Rows from block 3, named by matrix and row number. Rows with one number belong to one neuron. Each number is 200 + 30 x the weight over the matrix's rms, rounded and kept within 0 to 999. All counts start at 0.
# u: gMLP up (value half) (model.blocks.3.mixer.u.weight, 512x512), inputs 0-127
# v: gMLP up (gate half) (model.blocks.3.mixer.v.weight, 512x512), inputs 0-127
# out: gMLP down (model.blocks.3.mixer.out.weight, 512x512, transposed), outputs 0-127
u.140,183,171,225,201,226,206,198,189,189,216,172,219,230,206,192,219,246,210,141,169,231,197,190,221,193,254,215,181,264,250,282,151,146,248,230,233,150,201,261,197,206,229,215,153,201,229,190,176,168,181,215,216,202,149,230,199,230,180,178,173,166,186,220,177,207,216,122,175,177,246,196,201,206,168,202,205,174,158,162,186,190,220,170,211,203,195,197,192,213,198,173,230,259,173,182,184,216,232,201,204,175,207,155,215,252,219,194,186,201,222,211,246,211,218,179,199,178,178,188,187,205,186,159,195,247,208,174,229
v.140,186,237,207,212,240,176,159,192,161,211,178,215,185,128,190,138,219,172,170,171,197,171,157,188,229,229,206,204,229,168,192,196,197,188,240,203,178,192,239,202,188,276,182,208,184,203,178,181,253,196,216,239,235,175,205,202,209,255,211,177,163,159,137,192,222,175,215,216,242,209,183,155,195,199,234,229,212,237,218,196,220,199,214,259,249,158,206,183,228,201,204,233,192,164,172,201,194,181,207,228,186,240,151,160,181,188,195,199,238,254,250,186,214,193,196,215,198,193,160,185,185,226,183,198,171,186,146,175
out.140,178,277,160,214,144,144,234,260,184,162,219,174,211,188,193,208,180,187,203,224,161,199,200,222,173,179,165,248,193,204,213,244,221,173,215,207,202,194,176,169,229,162,178,255,222,228,226,188,145,244,150,207,188,200,179,173,190,160,186,199,179,180,237,156,255,210,198,122,216,155,239,202,187,187,206,183,262,256,209,235,184,200,151,202,185,187,199,220,200,193,175,186,204,227,224,178,226,203,213,189,242,162,192,163,182,199,172,201,176,246,157,264,183,156,187,199,186,206,230,286,189,177,221,166,211,186,229,184
u.141,211,219,272,199,162,203,239,220,232,195,206,185,151,157,219,208,249,114,186,239,218,173,123,154,148,164,163,201,193,162,208,197,206,179,211,210,196,232,201,196,227,214,223,206,226,200,178,188,200,167,210,245,222,150,191,177,218,179,228,199,210,154,174,198,249,183,176,205,212,183,112,185,180,206,187,242,179,195,195,191,191,230,243,217,223,242,232,203,188,169,238,236,230,184,156,176,101,196,214,152,232,179,197,227,209,195,237,194,235,191,203,214,175,187,217,238,156,219,187,235,159,175,182,153,229,213,161,213
v.141,219,189,140,186,215,191,228,213,157,205,209,197,135,258,218,202,179,219,226,214,259,270,234,198,217,199,176,185,229,173,218,201,174,163,225,205,231,189,232,241,167,195,202,133,249,180,234,213,271,205,204,169,160,203,272,220,212,185,172,266,176,248,154,174,191,186,202,198,206,188,184,154,207,238,209,192,264,202,191,194,214,190,210,156,178,253,184,218,174,239,230,212,211,215,203,142,134,168,169,212,212,177,245,214,187,211,193,227,178,246,179,184,211,258,242,205,210,209,231,190,196,198,219,198,244,219,208,163
out.141,269,183,179,212,189,153,164,251,147,228,208,180,231,211,206,190,269,204,183,201,242,229,216,174,237,204,227,207,210,160,217,188,243,154,167,207,190,164,182,184,186,237,165,185,222,181,212,227,214,204,145,227,199,142,187,219,138,215,163,156,194,205,165,167,207,126,178,202,145,224,263,220,203,206,175,207,184,162,176,194,234,218,184,206,214,191,177,167,193,193,228,238,148,223,183,228,286,206,172,224,218,180,177,194,204,172,203,199,214,230,182,136,173,197,168,192,213,208,212,222,164,276,173,204,160,203,210,165
u.142,152,207,222,216,217,210,210,244,180,149,202,253,234,214,187,147,179,267,132,260,213,239,272,148,204,249,196,187,200,239,174,179,200,218,207,185,170,205,241,163,222,164,200,202,253,223,219,234,209,185,169,214,229,211,207,186,216,233,198,236,187,184,196,234,228,156,224,176,227,275,224,166,190,212,213,180,220,214,171,190,232,226,215,224,188,178,201,243,205,212,191,163,253,219,261,191,195,211,214,152,174,218,177,218,166,223,147,230,223,192,206,177,147,235,204,173,177,184,217,201,150,213,181,166,177,252,215,217
v.142,242,161,172,168,185,185,218,206,190,206,217,160,195,157,206,196,242,192,184,224,180,235,212,199,177,223,198,179,224,225,222,238,212,186,171,196,156,204,197,195,266,245,251,186,156,202,225,201,211,181,170,158,185,156,194,180,198,176,125,208,229,211,152,177,175,199,138,191,154,234,216,192,209,177,240,191,200,204,205,191,222,219,160,187,228,154,177,210,198,193,213,174,163,205,174,218,145,237,255,189,179,202,183,227,196,190,238,198,152,182,202,151,190,169,228,191,191,218,159,194,175,239,178,235,243,200,219,185
out.142,191,207,209,212,175,209,157,244,189,257,196,235,209,191,191,207,184,219,213,137,169,200,199,224,244,209,192,166,190,191,205,245,213,198,189,202,235,257,195,237,161,164,231,218,237,207,153,224,165,240,205,167,176,263,178,154,228,240,192,248,253,188,200,214,183,222,170,156,246,175,204,195,145,212,196,245,181,203,233,225,130,203,219,211,237,209,198,210,182,197,200,181,190,207,238,218,232,201,195,202,214,161,255,220,234,201,173,193,232,212,213,211,249,277,210,220,208,221,184,213,218,187,178,187,185,204,178,158
u.143,206,198,224,216,184,209,198,239,151,182,180,192,203,213,213,119,211,162,187,201,224,171,197,169,214,200,223,226,155,167,201,209,258,208,221,221,180,195,235,191,180,186,197,210,178,206,256,211,186,156,215,167,174,242,212,176,180,209,234,240,184,136,175,145,161,169,172,175,191,130,194,239,221,163,236,210,131,202,185,191,201,159,160,224,208,175,198,189,165,243,169,178,227,229,229,179,167,190,217,184,211,203,214,235,177,259,205,204,207,158,207,194,166,190,219,191,239,229,204,221,154,161,146,201,221,225,276,201
v.143,216,201,192,287,238,170,227,177,207,233,183,212,194,173,149,196,181,163,173,265,179,157,253,201,228,146,192,203,165,231,212,186,211,161,166,170,207,192,242,209,178,167,170,192,174,199,233,171,185,227,223,194,193,248,227,141,223,210,218,200,169,246,236,245,264,171,259,185,194,153,235,168,220,147,167,179,238,133,211,208,255,171,197,228,153,244,193,145,172,203,219,216,175,252,154,191,227,212,183,178,181,154,172,212,162,149,249,225,174,182,181,179,163,192,246,177,204,233,241,198,194,198,162,184,225,213,183,217
out.143,208,221,199,200,219,239,169,177,258,164,207,193,221,156,205,198,181,225,211,155,207,232,192,216,202,245,183,180,190,226,214,200,223,224,231,187,229,195,192,246,199,251,169,227,193,189,198,230,253,162,183,204,194,224,195,158,213,144,170,173,200,220,207,255,187,211,214,159,204,227,193,190,185,159,171,205,258,192,193,199,180,218,179,190,178,186,179,199,140,190,132,231,218,203,128,189,217,183,186,229,202,210,248,182,239,140,209,185,190,209,200,220,203,225,190,189,162,169,174,166,143,223,169,229,191,181,176,222
u.144,178,224,195,212,187,209,183,216,204,167,198,212,213,198,189,224,205,168,201,182,175,198,208,201,184,207,222,215,218,226,186,200,243,205,154,198,205,220,206,186,208,189,172,199,204,218,196,216,200,188,189,214,193,252,223,194,227,180,196,237,194,201,163,230,201,216,208,199,190,199,183,193,213,180,172,214,168,201,167,197,171,216,217,201,197,223,240,162,193,219,170,187,177,182,185,188,168,184,181,178,196,199,197,195,216,263,201,206,173,195,178,225,204,168,197,203,180,142,233,211,175,196,173,177,202,199,259,184
v.144,192,185,202,221,185,214,199,217,192,156,192,192,219,232,143,213,175,192,230,149,194,200,207,210,201,195,176,210,158,197,265,181,236,235,261,201,207,178,186,178,210,176,196,204,226,160,192,202,267,183,187,202,191,223,190,221,173,161,161,205,228,158,150,178,242,193,191,246,236,227,168,213,160,227,143,182,153,184,215,256,156,205,184,209,192,186,167,226,256,195,175,185,202,213,192,183,246,215,192,193,203,169,212,172,157,187,194,210,168,213,203,187,251,194,179,230,165,185,193,198,185,173,174,222,233,168,165,213
out.144,243,152,232,205,150,182,200,239,193,212,213,155,183,223,184,233,194,199,234,202,211,316,162,220,197,227,180,157,231,182,243,278,204,204,226,211,175,203,214,148,240,215,209,184,214,210,177,180,257,202,242,219,198,183,251,222,234,193,204,166,229,233,211,139,195,220,228,217,201,210,222,146,168,155,228,185,119,223,203,176,227,169,207,160,203,260,197,199,174,210,229,237,250,206,241,189,276,202,134,150,125,167,208,282,145,157,215,218,193,249,223,231,205,176,226,227,171,264,152,178,191,202,181,247,195,179,146,225
u.145,265,178,203,197,182,131,192,207,170,170,211,180,228,143,246,197,193,149,208,185,211,193,208,198,198,195,157,170,168,203,166,181,194,219,181,169,198,167,169,196,238,225,199,139,209,227,226,229,193,218,172,243,216,221,115,193,221,161,232,189,206,198,191,204,201,195,199,235,193,209,200,165,223,200,218,226,140,176,221,191,228,186,174,211,204,244,223,180,191,198,218,231,193,188,184,207,242,207,198,179,185,195,219,222,188,174,185,211,155,210,189,194,243,182,189,182,180,179,204,191,236,235,159,175,188,185,179,243
v.145,235,199,164,214,204,206,234,211,244,228,254,206,213,154,208,254,233,128,205,186,216,207,212,187,196,181,209,205,180,199,233,216,240,178,199,191,209,180,181,228,198,219,217,155,236,256,226,159,206,185,208,190,213,267,204,183,180,233,162,206,221,179,164,213,290,206,185,212,206,162,186,198,198,194,198,191,162,230,223,212,181,195,210,173,214,148,175,165,186,192,194,209,180,193,142,177,205,216,184,167,265,219,212,190,213,185,211,249,156,219,242,211,223,205,203,224,141,197,148,212,224,178,215,210,227,202,193,217
out.145,225,218,164,211,150,231,235,162,234,233,173,208,167,250,224,158,231,176,176,205,211,190,208,219,213,204,209,221,199,249,147,208,196,197,243,251,287,217,210,186,227,199,187,218,212,179,232,169,237,208,222,212,178,224,203,236,210,219,169,252,266,171,212,179,163,180,182,182,218,168,144,192,253,215,235,211,139,189,154,166,255,195,289,222,191,203,145,239,226,174,205,247,178,207,249,260,185,151,180,264,173,164,173,180,273,233,203,228,244,133,211,205,167,267,225,174,178,296,157,203,227,169,208,208,180,265,215,185
u.146,193,165,141,201,181,229,203,278,195,170,201,141,201,209,207,219,187,242,218,228,172,275,236,219,153,156,148,174,210,185,209,192,153,201,177,155,228,195,212,138,165,178,226,205,237,193,224,222,186,159,196,227,179,177,159,189,246,172,196,251,172,192,227,148,217,138,235,217,185,201,195,179,188,250,223,221,212,243,183,232,210,170,242,255,202,205,199,162,218,217,192,181,175,273,223,191,239,227,263,175,212,245,286,136,232,221,233,200,201,190,138,175,177,118,219,238,163,220,172,222,239,226,207,187,179,174,212,224
v.146,190,185,157,234,222,164,178,200,173,179,196,107,199,191,174,195,202,203,136,221,194,204,198,218,222,190,118,212,200,223,137,152,175,219,197,192,212,161,204,194,184,197,246,148,155,182,198,212,215,205,212,240,187,204,212,182,212,204,240,204,126,170,186,204,303,208,161,183,214,260,195,205,222,178,227,169,178,199,169,187,219,157,144,200,246,228,141,256,232,181,243,208,180,192,225,183,214,198,231,204,217,259,258,223,245,178,227,251,199,194,197,240,151,238,182,223,168,129,175,227,207,184,228,223,216,254,222,214
out.146,182,169,214,234,233,205,183,184,207,242,148,168,204,202,157,183,176,200,210,260,193,204,178,142,223,222,149,201,172,245,191,200,207,160,188,185,234,164,177,204,251,243,158,236,184,200,150,206,226,240,211,219,193,220,173,132,168,198,165,195,207,233,191,160,217,176,181,202,227,219,161,221,206,165,189,175,158,240,182,192,197,229,198,154,240,197,182,250,246,229,212,184,231,178,215,195,162,197,219,227,230,182,213,215,126,188,116,261,191,194,211,188,121,210,211,178,225,125,198,246,165,232,221,212,167,207,209,183
u.147,240,198,171,235,250,207,215,238,199,233,199,182,181,216,196,213,218,213,191,216,188,234,242,200,203,176,219,243,187,202,163,205,126,194,175,190,191,189,211,203,229,261,245,180,225,254,173,243,178,97,229,226,190,151,178,216,212,168,163,133,207,240,205,211,215,216,193,232,205,146,187,245,228,229,233,154,175,249,179,215,167,211,221,208,163,216,247,203,182,159,216,177,235,148,250,252,232,233,218,209,202,211,186,207,217,208,229,183,190,179,198,177,195,249,218,221,181,185,242,200,222,213,186,207,171,283,165,222
v.147,239,216,192,239,212,134,174,247,209,231,157,206,204,224,162,203,182,198,220,197,212,236,216,226,235,222,172,228,184,249,181,190,154,191,200,210,208,202,181,202,244,206,221,162,227,198,236,191,148,243,206,193,210,223,262,169,194,221,146,184,185,244,178,251,227,225,205,192,211,244,125,182,214,221,196,170,133,243,238,181,214,208,230,189,176,220,187,152,189,180,205,187,246,217,206,190,183,184,167,175,178,200,198,240,179,216,214,230,176,239,178,172,194,187,180,222,200,169,237,172,149,192,180,182,183,239,217,216
out.147,207,213,215,215,204,246,182,199,254,209,213,165,199,189,249,150,248,214,232,178,178,164,161,180,216,183,200,199,188,152,255,236,196,180,158,252,218,216,229,221,140,239,261,197,190,243,228,190,175,199,161,198,154,233,192,169,238,199,213,212,182,199,187,174,192,251,170,179,228,246,195,233,169,218,188,213,199,254,240,161,155,251,157,217,154,180,201,173,192,193,222,192,262,184,223,238,205,160,148,165,188,223,212,168,243,213,208,189,205,204,230,183,237,234,149,186,185,184,199,172,196,183,280,187,231,200,196,182
u.148,224,172,130,179,217,199,194,184,177,220,200,212,224,236,228,208,247,220,186,179,227,199,169,182,201,216,163,233,220,218,281,191,226,218,261,167,213,212,255,212,208,209,184,223,203,222,184,250,243,114,175,226,184,203,176,222,157,175,192,160,253,204,223,189,159,180,162,211,219,232,205,241,221,173,208,254,191,195,258,192,184,192,180,160,185,192,188,230,206,199,257,189,188,161,209,199,176,220,168,177,183,212,230,201,186,176,207,195,226,188,229,201,212,226,187,228,198,193,211,202,193,201,229,154,213,184,192,242
v.148,208,166,213,202,221,204,117,210,255,234,213,206,187,210,208,191,191,207,237,169,165,282,201,258,208,209,213,181,215,187,201,138,226,210,190,206,147,201,267,173,186,198,209,210,210,242,193,203,230,171,202,228,167,295,191,201,302,233,247,243,142,169,143,235,225,235,226,276,213,182,237,177,199,270,278,209,205,150,253,124,172,153,157,184,230,168,249,194,201,241,188,207,167,162,209,157,192,212,233,170,226,152,214,194,211,253,139,236,228,165,176,209,227,179,141,201,172,153,220,155,138,209,191,204,199,201,244,168
out.148,164,159,193,231,207,215,191,222,197,219,231,236,176,200,238,169,209,207,156,186,186,193,230,189,227,189,225,228,214,219,170,201,174,175,214,164,175,212,212,179,214,221,206,203,205,158,205,206,139,260,201,186,204,194,213,201,215,213,170,260,213,166,183,170,189,158,240,177,259,148,188,270,185,215,212,199,233,166,170,195,214,190,209,188,185,219,217,121,156,182,159,170,206,221,250,197,196,219,191,236,243,158,208,193,195,205,186,205,242,195,205,210,218,218,231,217,180,203,175,161,200,197,155,209,206,219,150,221
u.149,181,213,191,154,203,202,178,173,176,157,203,177,222,186,181,198,221,149,155,198,161,198,185,149,228,268,194,193,233,145,211,188,222,187,181,218,232,222,159,191,243,191,227,185,157,235,198,213,203,169,208,218,187,210,213,211,188,190,226,142,180,165,194,209,171,188,190,214,137,187,212,213,178,232,219,188,189,245,203,240,185,204,201,126,211,181,211,200,186,217,179,224,199,178,168,188,206,147,180,164,248,190,160,158,227,225,225,161,200,194,173,212,154,200,76,214,163,191,211,186,247,244,227,220,234,243,236,214
v.149,160,164,123,152,236,186,233,214,178,195,129,148,184,149,197,209,159,218,197,193,219,198,246,192,142,186,197,227,232,224,177,215,217,213,137,197,184,150,213,174,190,175,255,232,210,213,234,226,175,198,184,234,174,226,173,259,238,237,208,220,289,228,208,208,233,183,141,231,237,176,222,224,217,217,193,238,232,204,219,168,185,209,176,183,215,202,237,185,185,175,191,189,226,188,223,199,244,203,153,195,204,234,140,220,185,208,253,214,221,170,183,171,153,159,196,193,207,190,221,220,168,164,166,198,193,172,210,228
out.149,255,181,210,252,228,218,126,178,241,166,170,264,191,203,223,171,199,206,231,267,181,205,195,244,214,170,212,203,167,159,214,130,238,168,204,166,162,171,184,202,123,205,155,200,140,197,186,226,223,206,228,175,192,143,235,236,182,128,143,198,232,204,153,152,223,135,161,167,227,200,230,152,203,250,214,172,220,188,189,160,224,157,156,322,202,131,187,160,208,180,235,173,205,196,208,224,146,242,260,194,191,199,172,218,162,199,188,243,196,197,200,199,212,215,196,202,199,148,249,170,191,175,230,151,178,207,170,222
u.150,175,196,256,207,157,220,190,225,245,196,203,131,207,169,213,229,185,196,175,264,190,225,175,200,175,186,224,230,210,251,191,235,259,181,171,193,171,259,170,169,208,237,229,186,186,158,208,237,189,194,226,204,196,150,221,189,215,175,164,207,179,213,218,198,226,192,191,202,211,156,276,156,215,177,208,219,171,149,252,207,121,205,218,224,188,179,199,245,201,242,147,193,217,198,183,189,167,231,191,211,170,208,190,198,201,206,181,216,188,220,191,173,192,199,260,192,210,169,205,208,220,200,174,162,210,217,222,250
v.150,222,193,213,194,177,186,166,132,244,187,199,181,187,189,240,199,224,215,200,201,225,169,211,213,200,187,214,224,197,209,200,189,187,237,184,194,174,244,241,230,227,194,177,155,203,172,232,168,194,209,236,214,191,196,200,178,251,158,181,255,209,226,152,241,228,188,207,218,192,196,216,163,197,222,163,215,132,182,167,206,161,166,181,135,166,250,120,206,212,212,269,184,168,194,197,182,179,163,230,180,254,184,216,185,115,140,129,207,187,208,159,226,191,259,224,197,237,187,238,186,205,193,215,227,147,249,216,169
out.150,183,198,187,185,233,187,192,202,121,172,183,188,207,233,198,167,228,239,240,188,210,232,262,167,264,127,191,268,200,204,213,199,195,133,258,174,215,236,224,217,138,218,213,230,206,227,184,171,247,152,195,256,179,223,214,163,243,196,227,197,165,133,177,226,191,195,239,131,184,92,145,180,187,209,180,255,203,171,183,174,219,139,229,216,115,195,150,136,186,200,238,205,229,200,212,189,166,164,186,238,195,292,169,215,199,215,187,242,178,184,216,198,202,160,184,194,151,180,204,223,170,208,193,208,145,214,194,155
u.151,191,158,240,199,179,212,202,203,171,172,208,223,214,201,199,193,182,251,208,229,232,146,182,231,189,189,195,202,183,206,197,156,201,260,170,225,200,240,215,245,214,246,169,165,144,169,230,189,224,175,217,181,147,145,183,213,178,172,154,168,235,163,186,193,219,214,200,162,177,188,183,215,191,156,184,262,197,196,206,212,253,189,193,178,181,197,225,164,198,223,198,205,232,188,225,189,197,207,231,284,222,151,185,175,198,190,197,191,218,171,186,166,164,219,174,218,183,216,171,102,199,148,199,161,131,187,158,160
v.151,210,193,119,216,202,183,210,200,189,216,187,205,217,189,139,183,215,169,159,232,201,215,191,197,177,222,184,241,207,215,128,176,204,93,273,193,196,169,242,222,206,190,222,220,144,204,232,246,212,191,262,217,195,186,183,193,162,212,182,193,137,198,203,132,205,209,221,208,212,177,214,210,186,168,156,263,190,253,194,203,171,221,201,202,213,147,197,262,149,225,225,217,189,200,231,203,226,188,252,157,188,205,174,155,168,133,181,182,193,180,211,195,208,188,247,182,227,205,214,187,236,248,144,230,209,208,216,210
out.151,188,188,205,259,127,210,198,196,204,163,206,197,243,148,212,219,177,204,241,170,207,224,178,192,203,167,144,234,186,220,174,182,210,191,147,197,172,194,217,232,198,241,188,214,224,199,220,281,225,202,166,253,182,219,201,196,212,173,211,162,263,190,228,206,140,196,194,247,204,188,157,249,181,198,260,213,215,168,202,245,220,220,200,237,187,135,182,194,169,183,228,249,185,151,211,215,208,193,155,221,203,199,211,165,134,154,183,201,154,173,238,199,192,146,219,215,248,183,196,155,224,215,284,189,169,199,153,179
u.152,217,182,176,197,223,143,236,148,143,181,144,230,174,225,152,222,222,185,195,166,225,217,199,152,175,184,135,148,191,249,176,211,194,169,185,215,230,173,212,179,190,211,199,187,204,121,201,201,193,212,172,183,196,161,238,178,171,201,205,211,208,189,256,250,151,196,219,256,180,216,186,265,166,197,215,160,160,171,231,155,181,241,145,166,244,197,247,184,258,172,150,213,211,193,195,226,146,225,198,201,174,214,184,192,194,253,190,191,137,181,186,197,240,238,196,218,175,207,135,266,250,226,197,233,195,244,202,234
v.152,261,212,227,245,207,210,204,178,213,175,170,240,203,259,194,219,201,253,263,238,190,152,168,154,227,214,226,294,197,159,137,170,247,281,175,247,213,196,182,187,222,155,209,158,179,217,134,246,195,184,188,200,215,218,213,205,217,183,126,209,223,173,198,171,224,214,172,213,207,226,198,173,175,186,138,201,207,143,236,177,192,210,201,203,152,206,138,187,224,230,146,210,182,196,248,202,186,173,212,224,166,202,147,218,187,174,192,241,202,204,223,212,230,213,147,228,175,208,188,138,269,210,204,217,249,178,269,234
out.152,184,250,248,149,217,165,220,227,192,197,205,179,279,214,207,213,199,200,223,200,193,240,217,186,173,156,245,180,196,197,175,148,186,156,173,178,225,199,238,211,202,190,217,211,192,217,228,124,179,193,159,194,229,172,172,181,201,231,158,207,203,200,230,166,169,253,188,202,234,193,188,213,175,204,139,204,220,226,136,231,174,225,257,227,194,210,166,206,224,246,165,276,155,185,206,153,271,172,118,175,209,217,239,231,218,210,194,189,239,226,179,200,223,189,211,199,164,230,177,230,195,217,213,167,205,211,179,210
u.153,210,207,174,162,257,234,289,191,208,187,175,193,183,259,227,236,182,179,166,155,173,206,241,232,214,191,232,274,182,201,147,168,254,197,193,207,198,208,223,240,198,155,254,235,178,202,207,251,197,192,197,152,182,229,158,233,200,195,217,171,248,256,183,248,158,224,198,165,184,187,178,251,235,177,226,172,191,178,220,208,204,241,228,205,203,171,214,209,212,169,179,169,160,195,179,150,165,232,160,222,156,204,234,200,185,161,214,189,237,224,205,184,182,220,241,213,202,209,225,170,122,207,158,195,193,213,236,179
v.153,165,188,173,153,213,200,237,211,221,168,162,173,185,209,235,183,181,212,236,168,206,219,185,269,191,200,201,188,222,208,221,202,201,176,158,203,132,176,261,234,115,216,205,237,116,207,197,182,178,207,234,205,227,227,244,140,243,223,223,182,168,201,182,146,189,207,221,211,220,173,183,231,122,153,184,160,195,212,204,137,182,180,194,225,225,228,222,192,206,230,259,161,176,177,195,180,190,249,177,222,189,203,208,237,192,267,187,192,177,204,244,161,147,205,192,217,158,164,208,244,222,187,231,157,158,206,205,244
out.153,243,206,205,259,193,212,204,221,225,193,188,197,197,237,174,197,189,227,147,259,175,190,200,180,219,220,146,203,278,143,170,140,224,165,206,206,189,205,162,169,231,209,216,149,213,179,199,244,263,151,232,211,206,196,138,206,235,268,197,183,213,148,169,229,190,189,199,216,199,267,214,193,180,171,173,257,206,234,254,190,187,216,182,215,168,159,227,225,219,219,211,216,238,175,163,188,222,220,215,202,260,181,207,150,252,208,176,220,161,166,223,193,214,227,184,196,168,199,164,184,244,213,201,232,201,198,220,203
u.154,191,247,180,227,170,257,213,215,177,188,182,168,172,249,229,235,145,205,203,233,213,241,169,216,192,212,214,228,245,215,178,143,185,192,227,236,169,229,198,183,135,224,191,161,230,184,191,175,221,226,254,227,163,238,201,194,196,245,177,156,170,219,172,223,220,196,170,214,202,226,143,205,216,213,173,196,246,210,195,222,226,235,222,239,200,225,229,194,144,192,181,166,244,171,221,212,223,188,203,186,188,228,208,253,194,162,182,210,178,194,220,210,215,236,168,212,207,161,203,229,204,198,190,214,186,221,206,254
v.154,220,240,260,209,225,229,230,195,189,184,166,212,167,208,202,181,193,161,192,168,188,192,199,200,186,205,194,159,175,233,183,203,222,210,153,210,186,214,151,174,242,187,189,180,139,227,228,212,188,183,179,193,206,185,237,179,232,220,203,244,237,190,221,228,198,145,207,174,204,173,198,204,206,164,210,208,186,160,185,186,166,183,165,230,211,159,237,189,232,182,202,168,222,213,218,188,174,199,241,219,201,209,161,240,191,206,210,227,187,207,213,181,183,215,192,234,206,200,165,165,195,242,216,142,199,212,235,241
out.154,167,228,217,179,235,142,197,178,251,217,192,217,214,192,163,143,203,182,259,223,207,151,222,128,235,201,253,203,191,243,237,249,239,170,165,194,208,152,184,182,291,190,202,233,219,211,234,176,195,183,235,231,283,147,205,183,184,191,172,183,216,225,177,162,179,201,279,159,225,175,233,237,146,246,206,198,186,184,240,221,189,211,122,178,225,214,180,245,238,205,192,175,156,144,185,217,208,180,207,195,240,191,250,157,251,202,198,247,189,169,218,250,200,244,222,184,185,201,186,179,185,250,227,131,222,176,232,237
u.155,193,176,234,229,120,158,217,177,182,192,214,223,232,187,182,179,178,178,154,203,203,264,191,222,155,219,200,199,210,220,201,207,181,202,212,228,193,209,207,181,209,212,187,176,181,215,167,183,226,203,207,185,164,226,152,235,233,181,212,190,225,235,201,201,226,204,176,208,203,193,222,187,162,158,164,238,158,219,197,245,159,265,250,239,202,225,226,192,205,192,195,216,162,180,201,191,187,205,230,221,204,209,163,217,212,277,244,242,222,193,197,213,238,197,203,215,200,162,188,177,190,222,199,220,173,224,254,219
v.155,234,241,217,203,215,187,176,166,172,174,190,169,212,231,187,181,182,198,183,201,257,197,230,254,212,150,199,215,193,193,153,234,214,224,159,166,205,194,181,164,243,280,220,208,191,145,164,195,235,146,213,213,221,238,189,151,236,222,226,184,197,216,257,221,204,234,191,198,168,206,227,174,198,189,239,195,204,174,204,147,194,227,187,210,203,192,194,162,195,222,182,188,231,245,180,179,206,193,177,167,196,252,205,184,235,200,188,196,206,187,182,184,153,203,208,236,267,228,196,169,179,187,175,213,214,161,172,169
out.155,193,246,164,198,265,159,214,228,150,248,183,220,231,234,213,213,211,175,306,211,159,173,152,223,229,208,189,166,161,133,232,238,218,178,164,215,206,222,150,218,149,231,217,318,178,167,175,194,177,182,200,147,249,184,228,159,154,267,177,125,226,214,191,177,211,191,180,250,213,185,235,197,222,188,220,218,252,198,228,200,242,184,167,201,223,184,265,185,145,164,221,155,162,250,238,150,183,224,166,187,225,188,255,152,201,150,197,207,216,243,141,154,194,174,177,154,242,208,236,226,227,165,247,204,190,141,186,214
u.156,151,202,210,191,186,206,214,183,169,215,241,226,161,128,205,165,163,165,210,243,225,167,231,167,211,115,189,170,204,207,229,183,185,226,188,239,218,151,237,160,153,229,184,211,156,244,209,197,162,181,271,170,216,185,225,166,210,152,227,225,173,203,200,211,153,203,234,179,226,173,207,199,176,249,220,194,232,244,198,221,207,174,228,225,262,228,225,186,201,173,206,150,193,201,175,228,194,166,250,213,184,218,192,256,166,199,202,250,170,160,260,231,230,217,172,214,195,193,172,249,206,189,204,172,213,181,184,152
v.156,177,204,264,170,197,240,229,213,182,207,240,152,209,183,169,262,176,205,195,209,242,188,193,202,119,167,161,201,224,218,222,218,238,148,173,206,229,231,192,177,249,277,181,238,204,201,193,239,152,234,206,152,177,163,189,227,208,220,220,174,159,186,210,154,193,238,174,212,211,195,177,209,207,266,196,193,171,158,140,247,259,203,208,246,240,209,212,171,257,208,190,194,175,274,219,168,193,201,189,220,152,140,236,228,249,157,184,209,144,168,163,141,208,206,180,199,219,138,236,213,181,219,156,197,196,210,184,214
out.156,253,199,228,214,159,209,232,213,214,160,205,217,187,200,176,168,209,202,264,152,172,235,237,176,230,203,214,215,212,214,168,155,228,192,263,197,217,244,138,280,212,197,174,171,166,231,195,169,199,201,148,206,179,221,174,209,224,230,175,158,187,195,211,182,242,175,160,203,192,210,223,180,231,211,149,182,149,206,200,170,157,246,197,183,188,208,180,213,134,212,219,230,186,279,158,132,229,200,120,183,201,207,213,149,169,192,193,158,205,250,225,154,164,203,229,208,195,184,208,186,143,204,171,203,179,197,228,260
u.157,178,210,190,179,202,231,190,213,217,155,224,195,172,186,234,192,213,211,208,250,183,184,205,208,218,185,202,234,170,197,223,246,250,179,199,196,140,170,214,174,217,162,184,146,201,217,149,160,240,158,199,233,159,274,210,161,178,210,198,217,209,221,169,177,155,184,226,239,260,196,241,242,240,167,173,255,231,199,202,177,199,236,160,182,165,198,187,200,181,212,198,176,179,172,198,207,151,164,199,259,219,217,197,209,202,179,242,231,188,187,143,177,178,180,201,177,240,163,261,182,207,197,161,184,241,176,200,178
v.157,190,217,159,188,219,261,219,231,204,175,229,192,246,180,243,281,198,138,187,216,221,192,204,209,229,219,137,199,165,173,171,181,187,208,202,203,208,229,194,166,198,235,171,137,251,184,181,217,223,198,234,225,131,184,202,172,171,202,181,233,204,242,223,239,201,180,161,194,184,240,200,252,185,224,143,183,205,184,238,215,143,132,270,208,224,276,196,191,234,158,202,147,151,175,184,221,158,213,256,237,201,239,213,211,148,215,193,236,170,216,157,221,212,189,221,221,224,186,227,222,186,203,267,153,242,204,215,188
out.157,201,200,233,175,147,223,232,210,187,211,194,187,188,243,216,170,270,215,194,205,228,170,172,192,201,137,172,151,206,195,213,178,194,233,170,176,220,237,188,227,138,183,133,175,188,165,221,197,178,206,193,194,167,222,201,193,227,243,210,177,205,141,226,241,186,201,216,202,191,233,219,174,202,187,208,152,180,236,146,219,200,168,231,261,238,252,198,170,156,146,161,169,183,236,192,226,241,225,161,174,232,210,194,181,221,214,207,211,182,245,202,195,180,225,205,164,203,169,221,252,188,189,138,221,266,216,194,169